{
  "arch": "convnext",
  "model": "audio frame classifier",
  "dataset": "single English nouns, adjectives and verbs, spoken by a formant synthesiser in many voices",
  "train_examples": 78125,
  "time_shift_ms": 50,
  "n_mels": 64,
  "hop_length": 160,
  "input": "log_mel",
  "spec_augment": false,
  "win_length": 512,
  "num_classes": 41,
  "output_stride": 2,
  "norm": "layernorm",
  "activation": "relu",
  "mlp_ratio": 2,
  "inner_norm": false,
  "moe": "top_k",
  "num_experts": 16,
  "moe_every": 2,
  "expert_mlp_ratio": 0.25,
  "experts_per_token": 1,
  "shared_expert": false,
  "subsampling": 2,
  "layers": 16,
  "width": 512,
  "kernel_size": 7,
  "residual_init": "none",
  "optimizer": "adamw",
  "lr": 0.00076,
  "beta1": 0.9,
  "beta2": 0.999,
  "eps": 1e-08,
  "grad_clip": 1.0,
  "steps": 10200,
  "batch_size": 256,
  "epochs": 33.4,
  "lr_schedule": "linear",
  "final_lr_fraction": 0,
  "warmup_steps": 510,
  "weight_decay": 0.5
}
Rows from block 3 of a small audio frame classifier, named by matrix and row number. Rows with one number within an expert belong to one neuron, the router's apart. Each number is 50 + 12 x the weight over its row's rms, rounded and kept within 0 to 99. All counts start at 0.
After each expert's rows are labels from the 100 clips, of 14848, where the router gives the expert most weight on average: "strongest on" is what is common among them. Only what is clearly more common there than usual is listed. The data: single English nouns, adjectives and verbs, spoken by a formant synthesiser in many voices.
# router: router (model.blocks.3.mlp.router.weight, 16x512), inputs 296-369
# up: expert up (model.blocks.3.mlp.up, 16x128x512), inputs 296-369
# down: expert down (model.blocks.3.mlp.down, 16x512x128, transposed), outputs 296-369

# expert 12
router.12:55 40 78 58 64 50 45 23 54 55 47 48 46 56 52 43 41 35 38 52 61 58 53 28 62 58 49 55 38 57 54 55 42 43 71 39 60 67 46 56 41 40 44 56 53 55 45 41 48 72 66 52 27 33 51 75 62 51 51 45 50 50 57 36 44 47 66 55 49 44 35 53 43 54
up.0:70 60 63 52 49 19 45 33 60 69 43 49 26 50 44 49 36 58 52 53 36 76 59 43 48 58 26 52 47 48 70 48 23 44 51 32 51 31 23 41 46 69 64 59 45 54 55 47 44 28 44 54 39 76 48 35 55 66 61 61 53 50 57 36 51 65 62 63 60 62 45 46 72 64
down.0:51 27 70 60 53 31 50 44 50 60 48 63 24 35 48 57 61 51 52 58 80 54 49 42 38 35 44 54 42 70 26 52 64 50 41 38 41 35 40 54 61 46 31 47 55 45 43 58 49 57 45 59 40 74 68 65 43 43 70 57 52 50 40 57 34 68 44 44 46 48 58 54 50 39
up.1:58 44 68 42 43 33 39 40 65 54 48 42 46 71 46 46 59 40 54 50 51 58 43 24 65 49 28 52 63 71 58 48 57 48 89 43 51 54 69 55 35 48 47 36 51 47 49 43 55 54 55 65 36 36 41 57 45 46 49 59 40 45 61 43 24 58 66 54 52 48 47 40 31 58
down.1:56 49 56 49 42 43 65 41 59 37 58 33 57 54 52 57 24 46 44 86 56 56 63 43 45 53 53 61 59 64 58 48 57 53 39 45 59 62 53 22 54 46 64 38 48 55 76 51 36 31 39 67 37 34 54 38 60 29 70 51 50 29 50 15 38 51 58 48 42 29 60 52 63 58
up.2:76 50 72 72 55 30 41 60 50 61 35 54 36 71 52 63 67 50 55 49 45 62 33 30 31 49 32 44 42 53 63 43 46 52 54 25 50 55 62 40 18 33 70 57 52 41 51 33 61 67 51 47 31 33 64 54 58 51 63 54 62 42 70 70 53 68 60 60 67 57 36 57 38 52
down.2:35 47 71 54 38 35 74 51 64 49 47 59 65 52 57 64 26 27 56 79 49 48 53 42 62 57 50 47 44 59 47 56 62 46 51 49 56 69 48 47 47 48 50 42 42 46 66 48 35 30 40 66 58 22 72 37 60 12 58 51 50 32 49 33 67 60 58 54 44 33 53 52 61 44
up.3:41 56 49 41 66 32 46 38 52 66 36 70 45 51 48 39 56 48 43 50 55 41 40 44 53 61 28 53 58 53 65 54 38 53 43 43 38 34 47 40 52 53 44 47 39 35 59 57 60 56 37 51 58 49 54 60 32 59 51 61 32 43 61 42 61 54 34 40 37 58 62 41 79 48
down.3:58 45 47 42 54 35 73 33 48 46 51 51 70 18 49 39 60 41 38 49 59 53 36 36 53 51 58 59 59 57 49 60 51 66 35 44 43 69 52 33 48 39 25 54 44 52 58 59 49 65 38 75 24 43 48 59 53 44 74 47 29 40 53 60 63 63 62 63 38 50 43 58 50 37
strongest on: quiet level; /b/; /g/; /ɪ/

# expert 13
router.13:31 47 59 55 54 45 39 42 31 34 65 60 48 54 44 42 61 50 57 44 68 54 57 40 36 74 68 53 48 43 46 50 45 62 60 70 50 68 44 58 36 64 39 64 59 61 36 50 51 43 46 64 17 36 74 60 51 50 36 41 56 52 71 35 57 37 45 40 66 54 46 33 46 53
up.0:42 41 41 66 60 26 52 57 43 55 51 54 39 44 23 57 41 44 42 59 35 52 59 51 59 48 46 37 34 39 55 59 53 46 53 45 35 50 51 61 52 36 50 34 47 51 40 36 35 34 34 38 62 51 34 44 59 56 61 60 48 48 60 46 63 66 52 54 54 47 41 69 32 43
down.0:62 48 46 38 59 60 59 61 71 61 58 51 22 26 58 43 48 52 52 35 68 33 39 37 39 55 48 56 68 58 64 51 59 46 54 44 41 46 50 44 44 58 56 45 55 52 64 64 53 34 66 51 66 50 44 68 18 35 37 58 38 47 35 59 65 47 62 44 43 34 49 54 50 57
up.1:49 42 47 63 51 51 48 68 55 47 38 33 51 55 60 57 49 67 49 56 41 67 49 44 57 35 56 44 67 32 34 47 47 64 50 56 54 60 51 59 45 21 30 51 37 37 59 48 44 93 35 51 51 61 31 50 32 57 59 36 64 26 51 64 51 72 17 31 23 38 47 61 37 46
down.1:55 63 51 55 26 45 38 67 17 43 44 52 20 53 62 59 55 71 46 56 36 48 79 32 49 53 52 58 35 13 31 39 29 47 53 43 58 54 59 46 47 49 44 37 41 44 63 73 63 56 44 63 47 61 47 63 56 48 52 56 55 43 57 59 45 39 29 22 48 49 35 41 34 68
up.2:50 62 47 56 48 20 64 57 48 55 51 42 34 59 30 67 58 63 54 41 62 59 34 51 46 33 50 58 51 43 45 48 59 45 51 45 48 54 73 58 43 29 48 48 37 45 51 22 55 56 67 53 69 40 66 60 46 52 40 39 41 39 49 44 46 71 48 56 32 55 68 62 56 44
down.2:37 63 54 36 32 23 43 50 53 40 60 64 36 45 71 45 43 53 51 48 73 55 51 55 46 49 46 66 69 66 56 49 51 41 58 41 64 42 28 69 49 50 41 50 49 66 42 27 59 32 35 58 54 49 33 51 41 34 57 56 50 62 34 57 42 59 54 77 31 27 65 44 40 54
up.3:53 52 51 30 42 75 61 65 57 60 26 43 23 60 33 31 74 32 31 61 38 69 42 52 45 59 45 46 40 42 61 56 40 40 67 63 34 42 51 54 60 54 70 54 67 53 48 43 27 53 41 29 51 49 38 35 55 40 71 51 67 64 48 52 39 47 61 48 49 55 89 51 48 47
down.3:53 48 49 48 66 47 59 57 31 49 58 63 41 42 36 31 50 47 61 61 41 43 48 50 50 64 58 65 39 47 68 36 51 63 50 51 46 46 88 62 61 76 51 44 55 40 41 51 52 42 48 50 54 71 61 58 58 47 62 41 60 28 50 58 67 54 38 55 48 62 47 53 67 35
strongest on: clipping; /ə/; /æ/

# expert 6
router.6:45 51 47 60 65 50 73 43 51 43 40 43 39 56 24 61 41 51 37 52 47 49 46 72 60 57 48 49 25 38 60 57 60 34 60 54 61 51 48 38 45 55 49 61 48 64 37 44 52 78 42 36 61 20 60 44 73 47 41 51 61 65 46 54 68 55 42 25 43 44 61 54 42 57
up.0:79 75 54 54 49 40 49 72 49 48 59 40 47 48 51 46 33 46 54 50 72 69 54 51 54 48 27 48 53 56 24 57 45 60 45 64 39 50 46 32 33 49 59 44 57 42 71 56 68 55 23 42 46 53 45 34 17 50 47 59 49 53 46 55 57 40 26 47 38 48 56 48 79 61
down.0:75 54 59 54 35 58 42 29 41 41 46 55 65 42 44 37 63 34 35 46 53 56 60 61 70 35 37 48 47 58 61 57 60 36 36 55 48 52 51 57 40 30 56 27 50 30 41 54 54 72 48 59 46 55 52 25 56 43 47 58 65 62 44 57 62 32 56 43 40 46 47 51 54 53
up.1:58 49 46 63 39 57 43 67 58 47 40 50 50 60 47 57 73 57 52 43 24 57 40 28 61 48 35 44 46 38 33 57 58 46 68 34 56 56 46 34 48 51 48 32 36 49 46 58 62 40 31 49 38 52 45 49 40 50 77 48 49 63 40 77 40 57 31 29 50 51 51 71 51 46
down.1:62 42 52 60 46 62 42 43 46 41 60 67 45 60 38 60 43 58 45 53 70 51 30 25 74 64 55 41 39 50 61 66 58 44 77 55 65 59 51 63 39 58 54 51 33 21 38 31 47 66 39 43 62 66 45 36 48 54 51 43 59 35 32 53 55 40 46 61 51 59 48 42 46 37
up.2:74 68 53 58 47 60 46 54 45 33 36 36 62 40 52 43 40 43 54 50 42 53 52 64 71 48 28 58 45 48 41 49 61 50 36 52 42 48 71 42 85 41 47 63 31 45 46 45 48 29 75 61 78 59 29 39 31 55 70 57 24 67 54 41 52 54 58 38 36 45 56 51 55 56
down.2:45 40 48 52 11 54 52 46 61 42 47 59 51 38 48 41 22 58 31 45 43 37 47 41 74 49 47 50 38 52 71 63 47 56 40 60 48 47 52 48 57 43 37 48 53 46 55 42 60 38 63 70 64 47 50 34 65 67 39 42 77 55 41 71 47 43 61 48 60 58 59 33 51 35
up.3:53 66 39 48 52 32 58 38 47 48 42 43 62 48 26 72 70 50 47 52 52 51 48 37 60 49 78 52 56 48 56 57 50 49 53 32 42 50 49 49 46 50 27 58 47 51 47 67 48 84 33 71 24 57 53 35 34 62 65 59 50 33 46 63 37 56 34 61 48 42 70 71 50 41
down.3:60 60 50 58 60 51 38 62 48 71 58 48 59 59 26 46 46 51 58 56 59 56 56 42 57 62 45 35 68 23 53 59 57 35 57 39 44 44 64 53 51 42 48 44 44 41 36 43 41 30 50 58 58 49 51 30 45 33 67 60 42 53 53 29 63 47 58 49 47 73 76 53 50 39
strongest on: quiet level; reverberation; white noise; pink noise

# expert 1
router.1:38 51 51 59 62 51 50 24 57 38 48 53 50 53 30 53 42 45 38 51 59 35 51 55 61 44 66 43 30 46 58 51 48 44 50 55 51 41 55 48 59 26 41 50 59 55 41 46 38 43 66 39 57 42 40 58 68 42 43 32 54 39 52 35 48 41 50 61 40 46 71 37 32 46
up.0:55 41 51 30 57 57 49 50 45 46 49 76 65 50 38 38 50 56 43 49 69 22 46 65 41 65 47 59 62 51 45 54 48 55 51 67 47 65 35 51 48 44 51 40 49 48 49 63 43 40 40 49 66 63 68 77 35 51 60 41 37 59 39 46 61 58 21 41 64 68 31 67 47 54
down.0:42 67 55 51 65 47 68 60 41 67 49 51 36 46 60 44 41 68 54 44 72 51 53 65 54 44 32 59 60 71 49 45 57 55 37 43 72 46 46 61 22 49 39 19 52 64 50 55 47 48 75 57 44 37 60 37 41 47 37 55 61 40 62 56 58 32 42 53 49 57 37 56 28 62
up.1:41 50 45 43 52 39 52 50 74 58 40 34 71 45 34 65 44 59 32 41 37 56 62 67 56 39 46 57 54 63 49 40 55 61 47 58 52 57 62 45 54 50 55 39 47 52 44 32 43 41 47 69 65 44 46 61 37 51 35 57 37 38 51 62 37 46 60 38 38 35 36 36 46 57
down.1:48 34 37 30 51 46 51 57 51 67 35 42 40 58 45 26 35 55 40 25 81 47 40 45 46 66 55 30 22 28 64 43 67 36 45 52 39 64 39 39 50 71 61 57 36 53 42 61 49 63 43 61 49 31 61 57 68 63 64 41 71 34 45 47 34 57 60 71 54 41 56 41 60 56
up.2:39 36 51 39 41 36 50 55 61 39 65 37 50 33 40 61 59 51 48 49 29 58 67 36 59 35 49 43 67 53 51 46 51 43 57 47 51 49 49 46 43 28 72 33 30 35 46 60 30 28 61 60 45 47 46 59 60 59 50 47 38 55 53 57 40 46 65 43 41 40 65 50 39 45
down.2:50 51 44 27 53 59 67 67 64 48 48 47 65 52 41 35 55 35 69 24 69 55 55 41 32 65 35 47 59 03 54 41 45 36 40 44 42 56 53 41 49 70 45 51 35 43 55 51 50 50 56 53 44 54 28 58 75 57 53 47 66 32 58 49 55 61 52 39 44 40 51 59 56 64
up.3:57 74 43 48 38 47 28 59 71 50 48 65 69 49 54 60 35 74 41 17 59 57 42 37 53 30 58 57 35 38 53 42 43 42 58 53 49 52 60 77 45 49 77 40 70 56 55 59 32 38 43 47 32 42 75 44 58 35 50 52 41 68 65 53 36 40 47 41 47 40 51 42 49 44
down.3:41 42 60 52 65 38 57 48 34 70 54 30 49 57 44 53 44 55 59 47 47 56 41 36 47 49 70 44 33 61 71 61 57 34 46 59 54 56 58 78 42 70 45 63 45 28 42 40 60 60 42 51 66 69 43 46 70 50 65 50 37 61 48 49 39 63 53 44 66 56 35 54 54 53
strongest on: quiet level; rumble; /b/; /g/

# expert 9
router.9:32 54 56 56 57 42 53 57 51 52 49 52 53 49 41 43 45 57 61 48 60 57 53 51 54 36 55 28 66 49 75 53 44 69 50 45 53 54 45 55 44 43 30 49 28 43 51 62 50 47 39 68 52 61 73 31 40 52 47 40 38 43 47 71 50 48 54 52 44 47 59 41 43 77
up.10:34 60 51 46 57 56 33 52 52 52 81 73 31 62 43 38 26 63 47 62 48 64 55 44 42 46 56 63 45 38 49 60 62 36 42 60 36 47 61 57 46 35 75 38 58 48 65 35 43 44 77 65 34 39 81 47 42 57 67 62 41 53 50 54 59 50 45 57 48 35 44 58 46 64
down.10:54 43 53 61 55 50 41 60 60 29 58 41 42 60 63 52 57 64 44 36 53 43 39 42 69 51 55 33 48 38 82 57 40 54 47 54 51 43 48 47 54 30 44 74 49 55 37 40 50 61 52 82 61 28 45 45 40 67 53 31 41 74 56 72 42 33 57 49 63 67 68 44 43 54
up.11:57 72 63 42 36 57 55 64 51 60 66 39 47 51 58 57 05 56 58 62 60 54 51 53 49 65 65 64 46 69 47 66 49 47 42 47 51 53 62 30 48 27 55 36 53 49 54 48 64 59 54 76 68 25 49 46 35 44 39 58 51 60 45 48 59 37 39 40 63 43 51 56 47 52
down.11:47 54 81 38 55 45 67 39 40 38 77 53 77 46 53 57 63 42 56 64 61 44 41 60 49 33 49 63 55 32 55 34 71 50 38 44 42 58 60 60 40 37 51 56 35 38 71 44 46 69 63 49 23 41 77 53 63 55 37 38 46 60 60 55 36 27 41 65 45 50 69 34 45 59
up.12:63 47 79 43 43 51 47 56 31 48 38 75 44 60 48 20 53 50 52 35 68 44 51 54 48 58 42 45 23 37 46 56 54 67 42 33 54 51 16 46 58 51 45 22 50 47 54 57 55 42 45 34 27 55 47 48 56 34 65 46 58 69 49 57 57 50 41 57 62 61 60 59 96 56
down.12:48 53 58 38 50 40 38 46 54 65 31 65 79 56 61 52 59 61 44 59 56 19 27 48 51 35 39 57 24 39 50 48 49 57 34 56 55 34 60 49 57 50 63 58 64 56 58 47 61 56 34 45 42 69 58 49 53 43 35 48 49 63 61 48 58 47 53 60 73 59 39 32 52 52
up.13:59 75 47 48 56 52 38 60 56 40 42 51 48 29 48 47 24 54 60 41 34 62 61 41 43 31 54 50 64 45 41 49 29 23 30 44 29 62 29 66 34 48 74 38 48 32 66 50 36 53 42 48 56 68 65 49 48 59 53 57 48 53 44 63 40 30 47 49 49 53 59 47 71 45
down.13:57 59 39 73 58 45 60 40 34 52 42 54 32 53 54 67 29 65 57 37 64 39 15 53 47 54 62 44 49 66 57 40 48 72 57 47 67 75 48 42 58 47 49 44 64 59 39 60 36 64 37 45 33 68 71 44 53 59 38 49 35 54 57 43 49 43 48 35 69 52 60 51 47 54
strongest on: reverberation; /s/

# expert 8
router.8:54 73 61 49 48 65 55 33 42 49 54 35 59 53 45 67 63 37 53 38 41 54 23 59 30 62 66 53 41 48 36 41 42 37 31 48 53 45 52 51 35 43 58 61 51 63 57 34 64 69 66 53 58 48 42 55 20 51 21 44 43 66 59 50 32 32 45 64 67 58 19 34 46 26
up.0:54 59 41 39 41 57 62 49 48 62 33 59 50 39 30 40 63 51 47 44 54 59 60 70 48 68 50 48 42 29 44 75 45 23 48 44 49 57 48 40 41 69 62 32 51 46 64 67 49 50 46 24 53 46 48 58 31 45 51 63 50 66 48 71 36 58 54 54 39 53 60 63 53 48
down.0:34 35 49 48 27 73 46 45 53 57 52 78 41 23 43 33 60 74 37 41 33 11 62 57 58 34 51 56 44 40 33 50 41 49 34 47 37 54 41 84 28 63 47 59 25 64 47 46 58 79 38 43 58 43 50 44 51 40 53 36 45 51 60 64 43 42 49 43 40 54 50 37 58 57
up.1:29 46 55 54 50 50 56 57 49 66 52 48 56 39 09 53 37 55 54 57 47 33 43 65 57 39 55 39 69 47 66 44 50 73 56 45 40 38 44 74 31 43 52 38 48 43 61 35 39 71 28 64 63 49 54 75 53 51 63 39 38 45 52 59 48 65 44 53 51 55 45 46 45 40
down.1:57 43 51 53 56 32 34 42 57 34 52 73 43 49 59 47 44 52 34 56 20 51 38 42 65 50 25 81 50 31 32 58 55 62 51 49 64 60 32 66 42 25 46 39 53 46 42 47 49 62 37 37 51 61 46 64 40 46 39 63 60 41 38 65 51 35 58 59 47 46 51 38 49 46
up.2:46 36 66 28 47 64 53 63 45 72 43 53 25 65 49 46 67 56 64 64 30 29 55 57 46 61 60 50 49 54 58 40 38 57 36 42 44 52 51 29 44 55 32 28 55 45 54 75 60 34 54 59 29 43 51 42 50 35 56 51 37 60 45 59 64 30 39 63 69 43 52 44 67 55
down.2:31 74 37 42 38 47 35 69 38 54 55 23 66 40 62 42 28 53 60 52 54 35 56 53 36 34 46 51 50 55 40 44 50 39 47 67 46 49 60 26 45 39 37 59 48 77 39 41 58 64 40 52 55 26 52 47 38 50 33 57 46 48 38 52 42 51 57 47 46 28 48 18 54 56
up.3:53 80 49 43 52 72 44 54 67 34 40 65 68 52 67 60 39 51 62 59 63 53 56 66 49 53 47 49 64 54 42 34 41 55 39 66 58 49 68 61 54 45 81 45 36 09 52 76 51 50 66 50 54 39 40 60 41 60 49 66 46 37 42 41 51 39 40 37 41 53 47 60 61 58
down.3:66 25 53 53 49 53 57 40 65 41 44 55 50 45 37 57 37 39 51 40 22 44 46 55 28 59 44 67 65 56 59 62 40 62 75 54 57 43 65 45 49 50 59 74 45 44 52 47 47 55 52 61 56 68 55 70 43 45 39 59 25 27 24 70 65 51 58 34 38 33 68 40 52 52
strongest on: /ɝ/; white noise; /b/; /ɛ/

# expert 14
router.14:52 53 45 55 24 53 33 63 56 45 52 75 56 51 65 42 32 57 41 50 36 55 52 63 31 40 62 51 53 43 51 52 48 49 27 47 44 37 55 61 42 57 64 27 59 30 64 60 42 41 40 36 65 40 48 73 63 42 65 39 35 35 48 46 45 59 34 48 55 61 42 56 75 53
up.0:35 42 55 40 49 48 53 03 52 58 52 50 46 50 49 49 70 52 65 64 66 56 53 45 56 49 22 39 63 59 41 63 43 52 35 37 43 43 34 60 51 56 55 46 43 19 70 45 59 59 44 44 54 52 60 61 46 53 45 74 54 48 50 48 44 52 99 63 61 46 36 49 68 54
down.0:37 57 57 45 48 61 38 52 32 56 50 47 49 48 61 46 46 59 68 53 53 43 48 44 58 38 31 48 57 44 48 36 54 30 53 45 47 47 37 35 47 80 50 51 41 33 46 30 46 42 50 43 49 45 66 47 66 39 33 72 29 43 48 39 39 62 38 57 33 47 51 46 35 57
up.1:41 47 46 56 41 56 54 29 44 53 49 46 57 42 53 60 75 50 41 61 41 44 52 39 57 48 67 42 51 56 32 45 48 25 64 52 39 59 37 31 63 52 51 61 58 42 69 60 51 34 40 52 74 48 50 45 62 36 38 50 59 64 44 71 53 46 77 64 46 33 53 36 67 73
down.1:64 45 78 41 61 50 45 60 38 54 52 39 71 48 35 55 45 50 50 57 49 41 76 48 43 48 23 54 46 21 55 56 46 54 56 45 42 31 50 22 53 46 71 47 42 49 63 50 57 81 52 39 25 49 55 81 60 35 27 49 55 49 39 44 56 45 52 64 17 23 36 35 82 52
up.2:40 78 79 54 44 37 44 53 76 41 69 78 47 61 53 42 47 69 46 42 41 42 59 49 50 45 47 45 79 52 42 44 63 47 55 44 65 50 47 35 59 48 49 64 37 30 39 43 48 55 48 67 49 60 64 51 43 49 59 49 49 27 55 62 46 87 56 62 27 25 57 41 36 49
down.2:33 32 64 62 62 48 58 62 54 43 45 64 59 51 40 49 45 54 32 61 44 43 51 56 51 58 48 61 37 46 42 82 58 30 63 60 72 44 46 52 48 66 63 70 40 45 46 50 33 38 51 36 45 51 44 59 31 42 46 50 37 22 58 45 50 47 52 49 55 34 61 59 85 55
up.3:52 40 53 49 49 62 44 46 54 40 41 57 51 38 37 51 81 64 58 60 29 50 48 83 44 47 61 46 30 61 52 47 54 42 43 53 48 35 36 73 57 59 43 45 62 48 59 43 31 40 42 65 62 53 59 67 47 44 38 34 42 72 47 52 45 37 64 41 46 46 52 52 66 50
down.3:52 44 59 49 37 44 54 33 30 57 37 50 61 54 58 54 54 56 67 45 50 37 61 44 50 49 45 55 52 42 53 89 40 90 53 41 45 41 56 31 52 49 44 48 44 49 65 84 57 63 48 51 45 54 61 59 58 28 28 61 35 67 35 34 53 36 49 42 48 47 40 43 71 60
strongest on: mains hum

# expert 5
router.5:45 52 64 69 69 55 72 49 46 42 38 28 71 45 47 53 60 46 61 41 40 46 58 37 52 39 74 43 34 43 63 59 49 57 57 60 54 65 52 39 51 52 36 36 49 56 42 38 42 43 64 30 53 32 35 43 46 52 49 39 59 43 48 46 28 38 41 47 57 50 83 29 28 48
up.10:59 52 44 52 63 46 61 45 62 68 59 56 63 37 44 39 32 61 54 47 64 68 55 56 27 55 46 40 65 47 59 56 74 47 43 53 31 40 52 28 39 32 72 46 54 39 44 34 45 37 48 55 42 57 60 73 54 56 40 42 58 50 48 42 51 61 63 37 52 45 41 39 78 59
down.10:30 55 60 33 47 41 46 58 47 42 50 72 41 54 46 60 46 34 60 32 62 67 64 45 48 47 33 64 47 57 59 48 59 41 45 48 37 67 63 37 42 38 56 50 29 52 45 54 47 23 47 28 49 54 50 57 41 49 51 53 62 35 37 63 45 57 73 55 45 68 53 32 54 54
up.11:69 37 43 42 73 44 69 51 33 46 29 52 61 33 44 36 43 58 59 65 68 57 66 47 71 44 60 45 57 51 52 46 42 67 73 39 51 62 53 71 39 40 69 49 30 36 67 48 61 43 59 52 46 56 48 69 32 70 42 54 66 41 55 55 48 70 36 29 18 42 51 47 80 37
down.11:49 58 51 55 64 41 51 50 54 74 57 54 21 48 43 65 48 47 42 37 60 50 52 56 41 34 35 39 64 43 36 48 40 61 20 39 49 55 32 46 36 31 38 50 48 41 44 42 45 65 70 41 45 72 50 44 32 41 48 49 55 55 49 59 45 45 63 49 58 49 38 60 34 56
up.12:50 46 21 44 54 60 60 63 52 53 26 56 41 33 53 53 49 46 52 56 54 40 46 52 44 32 34 23 59 47 45 57 56 51 46 72 46 42 54 46 19 67 50 27 54 41 66 56 45 29 34 39 65 60 52 73 47 76 38 46 54 49 28 90 35 50 30 13 42 57 60 70 70 50
down.12:40 53 62 59 62 67 63 70 62 38 59 69 45 42 42 56 44 42 47 35 69 61 55 44 41 32 52 74 78 68 43 39 67 35 35 44 72 69 61 56 46 25 67 54 39 48 66 37 51 54 47 27 60 73 47 40 41 50 77 35 55 44 42 76 37 55 41 44 66 54 54 62 31 80
up.13:72 54 69 40 61 34 58 55 45 72 74 49 51 46 42 45 45 34 44 55 54 22 47 60 39 42 68 49 44 60 48 69 69 39 26 55 47 49 47 45 42 47 54 63 66 36 58 40 59 63 47 63 67 62 54 62 51 58 47 63 64 48 49 41 54 59 72 65 65 56 44 45 49 44
down.13:63 56 37 59 60 37 30 44 38 53 55 54 50 54 44 63 44 34 42 49 56 57 52 52 52 40 64 55 38 63 55 55 62 56 50 68 66 55 55 63 55 21 52 56 54 55 39 49 53 48 46 48 44 46 47 55 54 56 45 39 28 45 38 51 65 48 70 67 54 48 58 39 38 43
strongest on: reverberation; /u/; rumble; word: new